python train.py --arch="uvit" --model="spectrogram diffusion model" --dataset="songs of 200 made-up bird species, synthesised, often over outdoor noise" --train_examples=39062 --n_mels=64 --hop_length=160 --input="log_mel" --spec_augment=false --win_length=512 --conditioning="none" --objective="epsilon" --cond_dim=256 --norm="layernorm" --norm_position="pre" --hidden_act="gelu_tanh" --mlp_ratio=4 --head_dim=64 --fused_qkv=true --qk_norm=false --parallel_block=false --inner_norm=false --moe="expert_choice" --num_experts=32 --moe_every=2 --expert_mlp_ratio=0.25 --experts_per_token=2 --shared_expert=false --patch_size=[64, 2] --layers=12 --width=128 --positions="learned" --residual_init="zero_last" --optimizer="muon" --muon_scale="match_rms_adamw" --learning_rate=0.0036 --momentum=0.85 --nesterov=true --orthogonalizer="newton_schulz_5" --adamw_lr_other_params=0.001 --max_steps=13100 --batch_size=256 --epochs=85.9 --lr_schedule="cosine" --final_lr_fraction=0.1 --warmup_steps=2620 --weight_decay=0.09 --adamw_weight_decay_other_params=0.05
Rows from block 7 of a small spectrogram diffusion model, named by matrix and row number. Rows with one number within an expert belong to one neuron, the router's apart. Each number is 128 + 32 x the weight over its row's rms, rounded and kept within 0 to 255. All counts start at 0.
Before each expert's rows are labels from the 100 clips, of 14848 (inputs lightly noised), where the router gives the expert most weight on average: "strongest on" is what is common among them; "peak on" is the class under the peak. Only what is clearly more common there than usual is listed. The data: songs of 200 made-up bird species, synthesised, often over outdoor noise. In brackets: how many of the 100.
# router: router (model.blocks.7.mlp.router.weight, 32x128, trained with AdamW), inputs 0-63
# up: expert up (model.blocks.7.mlp.up, 32x32x128), inputs 0-63
# down: expert down (model.blocks.7.mlp.down, 32x128x32, transposed), outputs 0-63

# expert 24
strongest on: rain (100); text has "over" (100)
peak on: no call (99)
router.24 [ 86 177  78 131  99 116 146 104 105 119  90 104 150 168 144 105 111 182 127 170 122 115 183 130 124 161 129  86 157 108 139  89  64 132  88 113  83 155 122 145 103 116 159 135 107  82 157 109 139  93 142 165 170 104  65 171 116 103 115 163 132 170 117 114]
up.0 [100 109 111 158 189  55 123 107 133 124 141 167 133 101 145 140 131  88 130 155  91 120 171  75 100 137 106 144 200 157 151  68 103 148  89 147 149  67 130 139 174 101 115  61 162 151 163 129 126 148 142 150 148 107 149  68 114 106  99  98 128 119 157 150]
down.0 [192 135 122 104  73 165 127 152  91 156 123 112 109 166 127 118 102 122 102 100 206 100 150 112 143 146 180 144 129  82 101 138  98 139 149 124 141 159  96 110  76 170 177  97  93 132 113  72 135 105 104 135 145 163 133 164 112 105 107 120  77  57 136  85]
up.1 [141  72 152 138 128 130 124 132  85 164 151 109 130 188 101  83 182 160  89 131 102 155 129  82 138 146 200 121  62 147 195 151  75 104  92 144  55 177 149 130 173 145 122 155 117 128 102 120 135 115 154 145  97 119 133 143 101 185 141 107 144 132 154 132]
down.1 [106  78 124 111  98 115 111 119 123  84 177 109 133 100 169 147 122 124 145 162 126 139  76 136 110 139 108  95 161  87 120 102 189 119 185  51 170 127 113 119 121 127  94  90 161 104 157 114 170  89 108 118 154  84 103  58 179 163  74 134 109 129 158 144]
up.2 [ 43 101 142 122  99 107 118 131 161  54 142 144 118 149  88 148  88 148 134 180 125  83 115 132 131 147  67 170 171  99 120 142 152  69 152 137 123 138 113 147  98 122 121 129 159 114 170 170  70 127  72 115 133 108  90 142 134  89 101 152 115  70 147 137]
down.2 [149 144 122 131 161 130 140 123 147 128 108 115 122 108 164  83 147 149 162 115  71  82 157  65 117 132 126 151 114  78 122 143 122 128 167 103 125 182 124  91 146 101  73 141 113 156 132 156 111 155 166 152 101 152 156 122 104 107 122 106 139 149  70 136]
up.3 [ 89 140  65 123 149 152 121 114 146 144  87 115  85  97 147 140 105 121 130 176 103 164 115 121 189 147 149 101 127 181 133 104 170 106  87 148  88  96 137 137 126 187 143 118  98  90 162 136 101 157 153 132 204 114 151 136 207 152 113 148  63 181 163  79]
down.3 [149 141 179 151 146 126 139 133 130 121 171 109 180 141  94 127  59 192 137 127 166 137 146 139  55 117 146 165 124 120  94 156  81 135 165 177 167 140  43 135 160  95 147 140  98 101 148 129 137 158  86  89  61 136 119 100  82 109 119  76 179  92  84 168]
up.4 [163  83 170 165 162 162 162 125  50 105 123  72 108 113 104 115  96 111 132 146 149 148 165  65 121  91 123  86 128  89 117 141 129 135 140 150 129 109 119 122  98 120  66 104  64  64 135  93  76 125 172  94 109 139 133 159 143 120 121  87 118  94 128 162]
down.4 [154  52 121 176 122 128 147 140 197 151 151 120 130  99 142 158  98 101 156  95 115 147 125 184 133  71 105 160 113 129  65 115 102 158 103 198 132 155 146 176 186  61 150 123 158 148 124  67 153 111 103 142 123 142 129 102 119 139 145 174 161 112 164 142]
up.5 [148 176 132 139 131 102 109 190  97 136 151  75 131  80 162 125 167 110 138 137  91 140 131 116 131 121 132 154 176  68  82 147  65  88 118  81 148 149 125  99  99 147 138  68 137 123 116 105 208 137 143 147 156 120  71 114 135 139 100  79 147 108 197 161]
down.5 [145 123 142  94 147 112 180 141  99 123 146 132  59 120  78 134 131 123 104 110 142 181 155 128  95 155 206  96 101 137 130 145 146 163  71 133 124 138 120 123 112  87 109 179  61 122 109 149 106 139 152 118 135  94  99 172 126 130 159 112 131 144  98 180]
up.6 [142  83 158 127  84 189 140 109 123 156 139 113  66  78 133 104  83 134 223 120 153 132  98 135  88 105 100  84  71 144 112 122 155 142 159 134 171 215 120 125 139 127 131 169 114 120 155 173 143  79 140 196 122 125 118  96 113 101  80 182 114 158 162 152]
down.6 [102 133 140 114 191 145 114 138 162 109 125 143 182 122 105 134 180  93  98 131 107 137 128  91 128 175 168 161 117  92 131 149 117  86 141 106  82  79 148 120 116 121 101 115 146 100 118  75 132 185 113  64 130 115 159 155 149 157 179 108 139 121  82 148]
up.7 [158  70  85 115 105  98 175  91 176  91 152 157 102 142 181 114 114 113  96 147 136 128 141 139 126 125 172 131 162 135 145  93 105  93 154 100 135 129 143  61 116 164 128 141 131 100 114 102 146 158 120 185 214 117 126  68  85 124 134 109 117  66 107 130]
down.7 [102 153 115  77 136 140 208 154 160 126 129  89 131 108 118 143 139 140 193 107 111 138 132 123  56 170 145 134 140  89  59 142 155 102 114 160 151  79 206 123 151 114 120 135 146 121 139 180 130 164 125 127 162  83 174 134 121 113 137 158  83 128 144  71]
up.8 [142  98 139 115 148 145 193  95 196 106 134 127  78 136 164 153 130 114  85 164 117 129 111 113 121 100 141 121  66 128 120 149  57 120  78 175 160 105 149  62 144 100 124 133 142 172 139 161 120 133 173 135 123 135  59 134 181 106 135  97 214 114 134 138]
down.8 [129 125 162 140 120 122 118 153 128 155 130  98 112 143 143  95 144 104 173 102  68 108  99 126 173 129 127 201  89  90 128 148 144 175 137  70 124 184  85 187 194 163 147  97 135 118  91 143 134 179 135 111 129 162 146 108 108 131 123 163  85 116 103 178]
up.9 [138 129 142 131 141 158  94 104 164  98 120 136 145  85  95 130 110 152 103 143 131 109  99 169 168  99 140 171 137 143  75 123  80 142 105 187 119 145 131  86 132 158 155  80 146  69 126 113 159 141 186 130 122  89 178 135 166 137 140 111 170 121 118 118]
down.9 [113 164 115 129 187 117 181 204 165 193 146 104  71 165 154 156  67  92 160 114 132 161 162 115 104 133 121  95 106 104 170 132 103  87 156  79 158  56 113 152 167 103 123 164  98 178 148 147 125 154  74 152 125 155 101  94 100 127 103 140  76 120 121 124]
up.10 [ 99 141  96 116 154 118  73 114 170  52 138 172 154 165 101 163 102  86  89 193 119 140 136 144 180  60 125 163  95 170  99 166 130 102 159 179  81 100 130 105 132 191 107 133 147 125 173 163 107 146  45 136 160 129 177 131 159 115 101 138 112 100 114 139]
down.10 [162 159 183 164 129  86 116 109 120 161 150 111 110 103 174 146 138 223 133 127 156  89 141 132 135 202 114 144 217 144 181  97  95 154 123 101 103  72 161 163 121  75 138 111 134 128 147 101 123 124 143 103  93 142 131  96 148  32 102 102 127 130 127  94]
up.11 [145 209 163 109 136 133  61 175 130  97  86 185 146 165 181 135 149  41 121  80 112  97 126  74 131  82  98 135 115 136 130 163 117 151  92 126 119  91 135 141 144 174 124 110 146 103 156 122 113 173  79  99 125 170 115 109 145  93 157  93  65 146  78 165]
down.11 [140 134 102 177 133 124 144 144  84 150 132 117 134 171 173 178 117 160 140 124 137 176 135 159 134 145 130  97 181 198 112 153 118  93 176 186 118 140 114 129 148 168 115 150 123 147 140 149  65 163 177 150 166 139 100  77 148 164 140 105 142  83 169  92]

# expert 20
strongest on: reverberation (93); text has "room" (93); text has "reverberant" (93); warble (56)
peak on: warble (33)
router.20 [ 93  58 125 142  93 162 110 133 113 104 127 111 113 168 112  85 139 148 152 157 137  99 131 116 138 121 156 130  46  65 137 176 139 114 136 157 128 128 142 157 122  99 125 142  99  89 161 166 138  91 145 118 119 151 129 132 161  87 149 177 159 139 122 134]
up.0 [122 160  88 141 160 201 160 131 148  83  96 124 104 128 151 163 144 124 137 109  67  70 116 139 135 102 120 119 169 112 166 172 142  95  98 107 150  97  84 113 137  81 128 139 134 148 169 135 145 115 163 192 104 100  75 117  99 164 136 109 181 128 140 175]
down.0 [ 99 111 109 100 208 153 133 161 128 153 119 212 148 120 136 106 148  71 133 156 134 154 147 157  85  91 102 205 159 133 146 158 109  86 150 162 136 136 156 169 110 174 130 107  83 150  62 161 136 122 106  93 134 124 132 124 149 153 100 165  58 182 147 182]
up.1 [111 117 169 142 135  98  76 134 103 105 128 123 103 125 135  81 142 119  67 190  59 101 102  91 134  75 113 125 108 163  89 151 109 189 161 140 136 113  83 131  67 150 153 127 104 135 151  97  89  97 169 140 103 130 160 130 180 151 115 147 101  94 130 118]
down.1 [160 168 123 153 118 169 143 104 119  98 161 111 148  71 134 116 155 177 176 119 105  52 128 168  75 134 113 166 111 120 154  91  56  76 112 112 117 135 147 151 179  80 115 117 148 114 138 140 128 132 113 167  89 148 120 118 149 125 170  87 126  57 161 131]
up.2 [172 151  89 122  99 120  89 172 176 185 171 177 162 122 116  88 111 108 173 133  77 130 112 128 126 118 122  65 153  83 133  97  61 160 109 128 106 126 142 157 201 129 121  62 101 111 172 132 140 161  93 115 134 118 118  67 132 107  88 123 129 142 211 116]
down.2 [106 114 153 153 111 143 114  96 117  86 166  70  64  56 158  97 161 159 121  96 206 125 121 103 160 166 126  92  79 146 142 107 151 121 119 109 110 107 142 122  98 148  98 140  56  64 179 126  85 119  85 181 117 101  82 157 210  96 102 109  93  98 111 110]
up.3 [ 96 132 120 118  92  79 144 176 169 176  74  97 190 168 120 109 162 116 106  95  94 164 162 113 164 136  98 114 115 114 117 116 185 161  90 119 124 139 158 160 111 113 142 118 129 114 142  47 104 106 158 149 131 126 152 148  68 124  96 126 128 121 124 120]
down.3 [101 141 119 154  65 138 134 168 186 137 104 187 123 137 114 134  56 148 148 118  88 175 167 140 174 115 132 161 123 126 139 188  89 149 195 184 163 100  84 126 146 139  57 169 109 135 153 130  99 114 138 120 163 132 138 164 133 139 115 136 163 154 202 140]
up.4 [178 111  64 113 128 174 133 137 134 109 126 129 116 117 102 129  99 196 167 118  98 104 107 141 155 150 113 111 167 128 194 129 122 144 126  89  77 174  82  68 118 172 139 138 183 156 115 122 166 119 165 111  96 126 127 129 126 123  84 191 140 106 176 186]
down.4 [127 129 107 165  74  64 109 139  81 111 157 161 103 108  96 100  66  78 133  82 136 144 109 100 123 134 105 123 119 139 112 137 162 145 151 142 139 127 127 145 200 127  99 117 153  61 124 145 165 106 108 186 203 116 155 172 116 160 171 111 120 114  24 156]
up.5 [125 171 172 110 127 176 114 117 143 166 146  94  74 140  72  89 171 117 142 133 162 130 151  81 195 154 105 135 125 147 176 161 129  98 107  94  74 136 102  92 144 100  82 104 140 109 130 142 173 155 156 118 127 134  82 146 128 141 152 131 153 105 151  75]
down.5 [149 119 108 119  76 176 161 149 154 105 149 122 126 189 137 134  85 116 149 115 146 177  78 136 124 105 182 133 123 151  96  68 166 130 158 107 173 110 171 126 121  99 105 128 125 154 180 149 110 134 113  98 154 110 129 104 145 199  73 146 124 103 146 163]
up.6 [123 165 145 162  99 173 159 112 101  85 107 105 130 162  95  97 139  96 115 161 175  67 181 112 175 111  81 118 102 153 121 176 147 119 132 140 109 192  61 114 155 147 119 153 150 144 101 198 144 111 108 111 128 152 152 168 135  69 161 152 137 132 172 109]
down.6 [129 103 102  80 112  77 121 135 138 106 143 134 111 194 142 123 118 147  86  79 151 188  81 127 159 184 151  79 110 132 114 120 164 145  84 135 170 163 153  70 129 152 119 138 186 195 177  95 102  92 158 123 150 128 130  62 154 151  83 153 160 110 133 123]
up.7 [ 80 124 119 137  88 159 158 160 180 180 110 183 140  98 121 168 112 127  99 160  93 157  57 178 129  65  86 129 145 137  73 129 135 133 115 191 112 137 111 140 178 179 130  91  76  95 128 123 100 187 105 161  97 137 161  76  85 154  95 147 179 101 156 130]
down.7 [143 169 117  91 154 161 105  80 105 183 133 176 147 130 139  83 127 156 191 139 172  80 114 151 193 129  72 137 108 137 178  97 179 115 105  78 119 154  71 165  97 124 113 145 164 123 106 133  96  99 164 156 122 118 106 140 163 212 162  69  81 140 127 112]
up.8 [153  79  80 165  96 113 117 129 100 102 136 111 146 121 144 114 123  96 107  82 141 112 172 162 123 104 133  83  86 150 132 170 142 108 151 150  41 211 116 150 179 143  74 112 139 110  80 122  92 166 149 111 106 117 100 154 112 133 118 140 168  91 169  80]
down.8 [128 170 129  64 168 114 117 108  94 126 140 153 135 106  99  62 169 130 157 135 134 123  81 120 107 154 106 151 155 160 129 136 108 100 129 133  99  42 191 129 105 123 175 147 135 149  76 105 149 141  65 152 184 122 106  82  90 141 115  98  77 127 113  91]
up.9 [104 106  98 101 106 165 167 127 120 125 161 150 190 201 114  99 137 114  78 162 122 151 158 115  79  49 134 146 125 194 153 154 125  90  93 175 127 145 117  72  59 100 125 110  84 124 139 139  97  84 118  96 111 125 122 104  99 120  92 116 103 168 162 132]
down.9 [116 145 133 117 150 125  72  84 127 158 126 156 140 108  97  93  92  84  99 145 168 141 141  63 132 188 163 164 190 114 195  77 167  93 144  82 192 124 125  84 122 142 183  81 144 171 188 109 136 141 125 161 184 145 139 123 156 154 179 118  99 164 160 162]
up.10 [157 129 109 130 136 174 128 171 128 133 157 166 146  97 107 118 139 125 224 113 174 157 132 132 115 153 161 152 168 136 138 148 134 163 151 171 128  49 103  92 101 117 135  70  81 133 130 182 155 153  88 117 125 142 171 135 165 117  56  59 142 163 112 150]
down.10 [115 234 114 128  65 101 106 105 117 159 126  96 144 172 155 182 162 145 103 115 111  85 150 133 116 126 147 202  85  93 150  89 122 144 139 159 123 212 215 152 183  90 145 137 110 114 103 188 175 184 149 134 108  86 187 128 149 123 130 121 143 127 160 137]
up.11 [128 165 153 124 137 114  85 110 176 120  98 119 169 110 102 155 142  56 103 148 128 120 128 100 126  85 155 115 125  89 141 111  45 192 106 141  92 170 185 174 122  65 181 116 144  87 167 129  63  78 136  85 121 142 105 127 132 109 110  94 172  93 131 111]
down.11 [127 115 141 109 162  66 159 147 126 161 140 187  84 122 141 149 117 173 111 181 155  77 190 147  70 165 158 160 140  90  81 143 130 159 139 128 143 115  52  98 115  76  98 123 100 136 144 182 147 150 171 141 168 118 127 159 142 215 135 124  81 149 140 127]

# expert 11
strongest on: stream (100); text has "over" (100); first syllable: steady whistle (38)
peak on: no call (86)
router.11 [111 186  98  83 122  97 102 143 204 193 124 157 169  75 143 154 142 134 133 152 107 109 149  67 121 104 147 115 161  92 105 109  60 178 110  87 122 127 159 121 167  98 108 133 137 119 118 160 133 151 158 183 190 168 143 108 102 133 112 102 145 212 123 115]
up.0 [152 172  96 145 140 146 135  84 159 124 126 105 199  75 107 179 143 149 151 100  85 124 112 120 165 109 117 107 123 151 135 114 175 141 195 187 110 116 147 117 113 173  76  97 145  77 145 188  77 146 111  77  62  83  82 100 107 126 132 103 135  88  73 153]
down.0 [115  82 131 119 105 107 124 174 123 103 147 144  86 159 155 117 146 160 152 219 139 126 108 139 170 129 159 137 154 176 116 115 131 138 111 116 141 157 166  87 164 101 213 128 158 159 170 104 122 110 145 156 192  75 190 163 197 124 171 191 126 207 127  94]
up.1 [146 177 175 103 161 148 121 130  81 148 134 121  88 167 116 138 118 133 102  90 162 137 169 153  89 123 123 145 153  94 105 128  90 137 159 156 146 112  82 149 163 122 159 161 136 160 132  97  88 114 133 131 167 163  86 125  90 109 100 185 116 143 244 128]
down.1 [126  50  89 148 141 144 107 141 142 109 122 130 142  86 147 112 157 103 135 161  88 167 113  94 179 145 107 138 100 190 188 201 130  99 130 142 136 130 156 137 127 137 140 103 127 122 152 122 137 144 132 114  98  94 174  88 162  77 151 130 160 103  71 129]
up.2 [117 114 166 159 129 108 145 161  95  74 170 132 139 134  91 143 145 197 188  90 134 138 121  92  86 123  90  91 126 118 120 137 165 102 150 115  76 142  86 146 155 210  97 188 169  69 145 143 124 140  90  93 111 124 163 145 157 124 107 116 131 144  67 165]
down.2 [181 119 113 167 175 156 154 109 135 170 107  79 128 104 129 121 132 156 104  80 153 146 122 119 101 126 106 156 140 183 145  87 126  77 107 155 116 112 138  85  67  57 115  70  73 123 124 130  99 149 160  53 145  64 105 141 176 126 129 127 151  79 133 140]
up.3 [158 158 162 132 131 153 117 172 125 170 231 127 175 178 111 155  99 115 174 123 124  76 154 115  66 124 161  97 116 105 186 157 143  97 110 131 106 110 105 131  83 116 118 102 111 133  96 160  90 122 120 155 135 102 122 134  84 117  61 138 121 212  78 166]
down.3 [104 137 124 128 166 152  94  77 148 127  71 150 105 139 113  89 107 137  73 109 149 127 143 116 116 113 118 157 133  86 109 142 144 111 113 129 120 143 115 115 117 183  87 120 161 135 152 145 138  94 161 161 165 142 118  72 136 137 114 112  93 153 143 133]
up.4 [ 67  99 155 118 143 149 131  99 103 141 107  96  59  87 154  83 104 153  80 190 106  97 195  96 125 141 143 170 170 108 149 105 161 141 143 133 122  90 111 185  74 158 166 157 128  73 128 129 128 156 172 134 154 131 130 189 186 127  76 170 125 171 124 113]
down.4 [104 117 142 124  87 114 187 135 145 155 113 167 123 172 151 100  62 148 179 135 149 138 103 134 150 126 134  67  78 127 145 109  87 141 113 153 118 138 137  67 184 107 166 121 126  71 133 103 166  72 108 123 115 114  97 135 130 187 121 153 153 126 109 102]
up.5 [ 66 128 175  97 106 138 187  89 124  69 160 127 106  73  98 141 193 150  83 161  91  98 143 100 151 155  85 151  98 112  86 119 128 155 214 114  90 120  96 161 141 132 100 105 155 109 109 143 126 106 107 144 173 135  82 145 121 136 120 121  76  85 152 134]
down.5 [ 74 128 110  86 150 116 118 138 156  70 161  99 134  65  66 142 126 115  82 115 105  87 126 158 130 136  95  95 118 102  76 155 141 144 178 141 119 104 112 169 123 167  88 153 125 118 129 177 169 166  83 140 129 154 120 150  91 120  71 133 107  58 181 121]
up.6 [152 126  85 115 134 135 164 116 164 129 192 161  87 153 169 135  69  97 109 144 139 119 164 100 139 167  83  90  77 170 153 149 142 137 141 133 122 108 126  82  86 132 114 120 115  73  32 204 130 189 114 116 155 115 155 102  92 151  63 138 154 135 111 112]
down.6 [ 76 141 107 170 145  95  15 145 204 140 138 115 112  42 119 156 141 101 122 102 130 126 121  97 137  83 131 164 150 103  62  85 159 130 102  75 105 152 137 125 171 111  89 172 151  84 179 135 155 102 132 184 167 114 121 143 156 144 129  80 119 208  91 149]
up.7 [147 120 132 106 105  68 167 181 151 140 177 152 159 136  90 142 128 111 122  36 114 155  92 147  81 155  74 132  63 111 127 109  77 114 100 146 155 138 170 104 135 112 128  92 122 197  85  82 138 118  83  63 112 128 132  72 132 154 110 158 110 146 119 146]
down.7 [177 106 143 141 138 102 111 115 125 169  85 146 206 162 119 160 124 121 127 143 141 184 127 160 133 116 167 136 125 125 130 118 129  69 113 148 175 150 127  20  82 128 161 171  98 141  81 108 121  73 112  76 128 135 128  64 115  94 151 100 115 154 120 155]
up.8 [130 146 156 162 149 125  93 150 141 149 107 143 157  92 138  80 137  95 187 159 136 128 147 143 121 156 106 148 124 167  61 136 147 160 198 147 109 127 146 147 172  85 162 147 169 104 189 124 127  99 104 153 144 161  87 112 125 112 155 108 171  86 233 132]
down.8 [135 203 176 152 186 148 156  80 167 153 191  89 145 129 168 168 140 132 177 126 138 145  97 105 200 142 115  77 192 156 111  89 134 113  97 110 140 127  56 167 114 114 100 146 112 139 119 119 126 144 149 129  85 107 110 194 116 106 100 147 119 160  81 162]
up.9 [186 117  83 201 154  87  92 122 146 148  97 116 128 150 146 124 104 152 180 133  87 162 117  45  74 102 145 142 178 160 148 135 115 110  81 171 142 131  91 147 163  79 168 161 143 119  93  95  73 138 146  79 108 122 140 111 204 126 150 150 140 132 137 175]
down.9 [ 84 122 133  79 115 107 119 146 142  98 205 113 143  76 100 140 203 150 102 141 171 130 187 145 137 184 124 148 105 147  58 151 157 141 144 111 106 135 138 169 127 151 121 140 118 136 142 113 110 143  92 148 180 112 136 153 114 200  95 156  85 113 185 112]
up.10 [135  79 161  80 102 142 102  36 128 123 190 151 140 117 168 100 102 103 170  66 160  60 108 149 106 119 157 165 153 128 131 156 156 112 155 119 137 179 161 150 128 176 116 158 136 109 139 112  91  88 152 104 171 103 123  85 119 182 136 123 137 155 110 129]
down.10 [144  92 101 135 163 122 118 143 129 161 116 109 138 139 163  70 146 134  51 146  95 137 181  99  82 121 105 108 103 145 150 162 218 141  68 115 103 103 144  99  97  92 103 136  74 146 123 120 158 105  87 109 113 134 164 130 103 148 137 124 174 129 104  86]
up.11 [160 147  93 139 140 118 106 140 134 128 107 100 128 162 148  94 124  97 131 204  70 121 164 160 127 134 191 139 153 173  97  80  88 122 176 118 139  61 130 134 127 126 119 183 125 145 133 140 136 124 139 167 132 174 112 157  96 115 117 124 131  85  83 204]
down.11 [136 204  92 148 109 130 102 121 114  53 160  73 143 123  87  70  97 190 128 156  86 186 117  87 111 111 118 170 147 130 162 168 113  83 135  98  41 144 138 124 137  57 120 203 131 109 124  84  44 131 162 195 115  82 158 155 112 149 135 113  98 123 166  85]

# expert 1
strongest on: click (42); first syllable: click (34); first syllable: dip (26)
peak on: no call (100)
router.1 [ 83 148 173 111 103 126 110  96 126 135 171  52  98 107 158 104 124 153 104 102 172 126 105  84  98 103 132 135 106 117  75 148 128 136 120  91  99 181 139 158 146 183 166  79 111 111 134 179 176 137 186 173  92 203 132 154 128 136 152 147 102 164 120  79]
up.11 [107 145 110 101 121 114  73 144 203  57 105 138 121 186 150 148 138  37 146 188 137  69  94 134 148  92 101 145  93 209 110 111  85 125  47 122 122  90 157 171 155  97 147 154 146 135 167 145 120 139  62 115 184 175 130 101 192  93  79 122 154 179 100 150]
down.11 [181 110 143 162  92  76 103  45  68 162 151  69  91 106 125 118 110 123 131 113 115 114 152 152 184 178  86 129 152 150  85  91 108 139 188 127 162 108 117 153  95 183 166 122 137 118 135 138 103 143 131 183 116 113 184 146 147  71 169 157  96  66 126  87]
up.12 [111 124  91 108 141  71  92 148  67 138 105 125 113 163  88  85 122 189 142 125 163 113 191 122  55 142 188 129 160 109 176 128  59 110 111 142 133  74 141 156 137 111 126  95 137 126 148 144  88  99 148 176 109 112 111  88 112 159  78 125 158 129 141 135]
down.12 [143 153 134  60 115 187 136 150 208 123 139 123 127 127 198  90 161  54  94 115 100 119  90 167 136  99 107 206 148 111 127 106 134 123 137 142 140 124 124  93 116 144 137 140 120 117 104 103 183 111 127  93 149 204 137 134 101 187 145 117 112 133 130 162]
up.13 [150  83 186 133  94 179 123 150 115 116 177  93 118 110 115 123 121 132  98 101 139  88 103 146 108 109  97 125 135  83 155 141 133 128 123 170  96  85 137 100 133 170 102 168 114  81 142 129 160 113 101 121  62 127  84 159 112 140  68 166 125 111 189 167]
down.13 [ 93 192 143 139 168 159  88 140  96 105  67  88 203 131 151 105  79 155 117  84 135  93 110 104 111 106 119 168 160  85  97 137 138 143 145 139  97  29  57 129 158 137  93 138  89  89 104 142 129 121 101 109 141 112 109 135  93  94  48  79 116 161  89 118]
up.14 [107 198 183 148  95 156 181 120  76  97 121  94 129 176 139 107 152 135 115 101  92 165 116 109 137 156 158 143 162  97 143 100 173  97 182 136 134 126 147 154 168 155 238 167 163 119 133 162 128 149 129 146 114 117 146 161 118 165 112 134 101 133  86 134]
down.14 [122  39  61  96 115 143 104 148 144 136  94 135 140 132 122 145  83 133 102 138 153 109 142 119 139 114 143  91  78 129 146 122  51 149  47 157 120  76 119  40  98  93  80  89 105 139 155 120  93 109 136 110 120 125 136 128 136  82 158 130 153 103 162 114]
up.15 [139 130 181 113  71 146 107 149 182 102 144  62 128 139 138 112 129 105 152  80 118 103  78 122 172 140 142 144 101 157 130 147 106 131 115 130 141 132 145 207 128 100 136 121 101 156 164 164 100 118  71  98 127 165 110 128 112  91  37 191 127  73 112  96]
down.15 [161 109  73 169 170 116 197 130 129 198 107 159 171 147 126 141 104 106 117 130  90 198 193 153  70 125 115 148 126 113 164 127 182 111 108 146 158 159 101 107  90  82 102 167 189  80 128 110 190 168 162 130 103  47 121 140 127 147 175 114 146 135 177 112]
up.16 [ 81 191 198 121 126 141 169 161  73  98 137 119 113 136 112 169 154 136 108 126 165  66 147  67  66  59 138 131 146 105 119 173 181 103 137 130 130  84 150 115 130 110 138 141 186 121 114  83 128 137 122 194 149 156  76 129  98 163 147  35 141 189 189 131]
down.16 [149 114  27  73 147 103 100  63 193 105 136 165 110 130 133 138 154 147 117 152  45 121 134 141 103 181  83 101 155 137  79 124 135 130 100 132 148 204 127  96 133 172 103 163 136 167  95 166  88 102 165 109  85 103 172 101 153 137 111 114 106 142  90  99]
up.17 [159 165 218 121 128 117 136 132 118  75 136  91 111 127 122  93  95 104 106 135  74 142 127 117 121 132 170 132 125 187 170 124 123 116 162 124 152  71 154 147 127 129  99 123 126  72  98 181  88 125 131 151  61 124 105 159 157 119 107 149  81  90  81 152]
down.17 [144 165  55 180 140 131 109 124 109 103  82 146 131  76  97 162 144 105 192 138 128 152  87  80 148 131 133  86 110 110 131 115 105 102 151 166 142 173 126 168 134 182 152  98 101 136  75 134 170  92 111 155 136 129 130 138 103 152  74 140 176 140  85 188]
up.18 [129  82 113 126 116 176 128 184 105 140 128 129 141 146 183 118 138 173 147 103 107 122 123 160  47 112 131 123  74  30 180 176 153 115  95 150  94 104 124 102 142 145  75 116 148 107  98  95 152  89 154 159  71 170 157 162  11 154 113 180 152 148 198  97]
down.18 [ 72 170  71 113 111  68 121 112 139  87 153 161 128 187  78 194 155 117 117 180 168 131 122 129 219 113 105 112 144 117 115 115 110 148  95 142 145 192 183 140 185  92 182 143 122 196 186 145 100 138 105 121 140 186 152 155 178 125 143 156 122 130 139  83]
up.19 [133  82 107 151 111  68 137 122 124  95 132 165 133  82 148  80 112  90 117  74  79 145 161 109 130 164 123 140 118  67 163  92 109 157  98  62 185 120 161 160 114 162 120 175 143 123 112 150 158 150 148 108  82 127 113  55 138 120 146 104  84 115 145 124]
down.19 [118 144 166 135 138 101 140 106 134 136  83 133 125 160 101 158  89  84 166 144 126 154  92 156 157  98 110 124 165  98 158  85 127 149 122 167 137 116  86 115 157 145 206 134 140 106 171 124 157  98  76 151 123 184 143 140 116 181 179  99 120 128 147 142]
up.20 [115  90 129  85  83 172 160 130 154 122 147 181 144 130 133 153 172 175 144 119 109 123 136 166  89  96 128  60  80 108 182 171 133  76 105 150  84 124 132 119 110 146 128 193 139 133 132 106  93 111 148  96 106 170 162 151  96 131 141 100  87 133 132  97]
down.20 [141 116 121 197 141  92 128 158  98 139  88 149 169 175 162 139  99 162 132 102 124 119 133 189 123 149 134 179 161 107  75  97 123 126 130 158 141  96 149 142 146 108  98 136 155  84 145 102 114  89  90 140 119 110  99  88 149 126  76 180 170 127 182 139]
up.21 [ 90 109 134  72 147 204 138 125 152  83 145  73 118  64 109 143 153 173 143 116  97 111  33 143 164 135 143 137 151  89  81 106 123 142 175 128 173 167 145 112  90 105 172  97 109 205 124 168 132 138 134  65 149 118 141 151 146  94 175 112 113 118 133 116]
down.21 [157 191 173 163 111  73  84 112 102 129 125 163 160 190 168 105 176 130 110 100 132  83 111 109 128 141 110 146  87 110  83 198 156 130 152 116  69 134 184 184 127 119  85 157 147 136 126  97  71 145 109 157 164 192 141 126 103  92  72 126 130 111 117 124]
up.22 [144 112 145 121 150  64  86 170 132 107 163 168 131 136  78 174 128  89 100 130 102 143 120 113 125 101 140  85 157 103 104  60  99 134  82 136 117 122 136 133 116 199 146 192 125 109  88  91 119 101 132 149 120 171 123 140 130 142 113 172 128 146 187 148]
down.22 [154  70 176 129 140 129 136  96 129 112 109  90 109 111 209 138 136 169 111 175 140 105 141 152 177 165 111 198  81 117 133 142 118 132 197 109  94 112 149 164 103  90 148 128  95 114 132 148 135 135 113  93 108  92 166  59 166 145 134  74 105  89  53 207]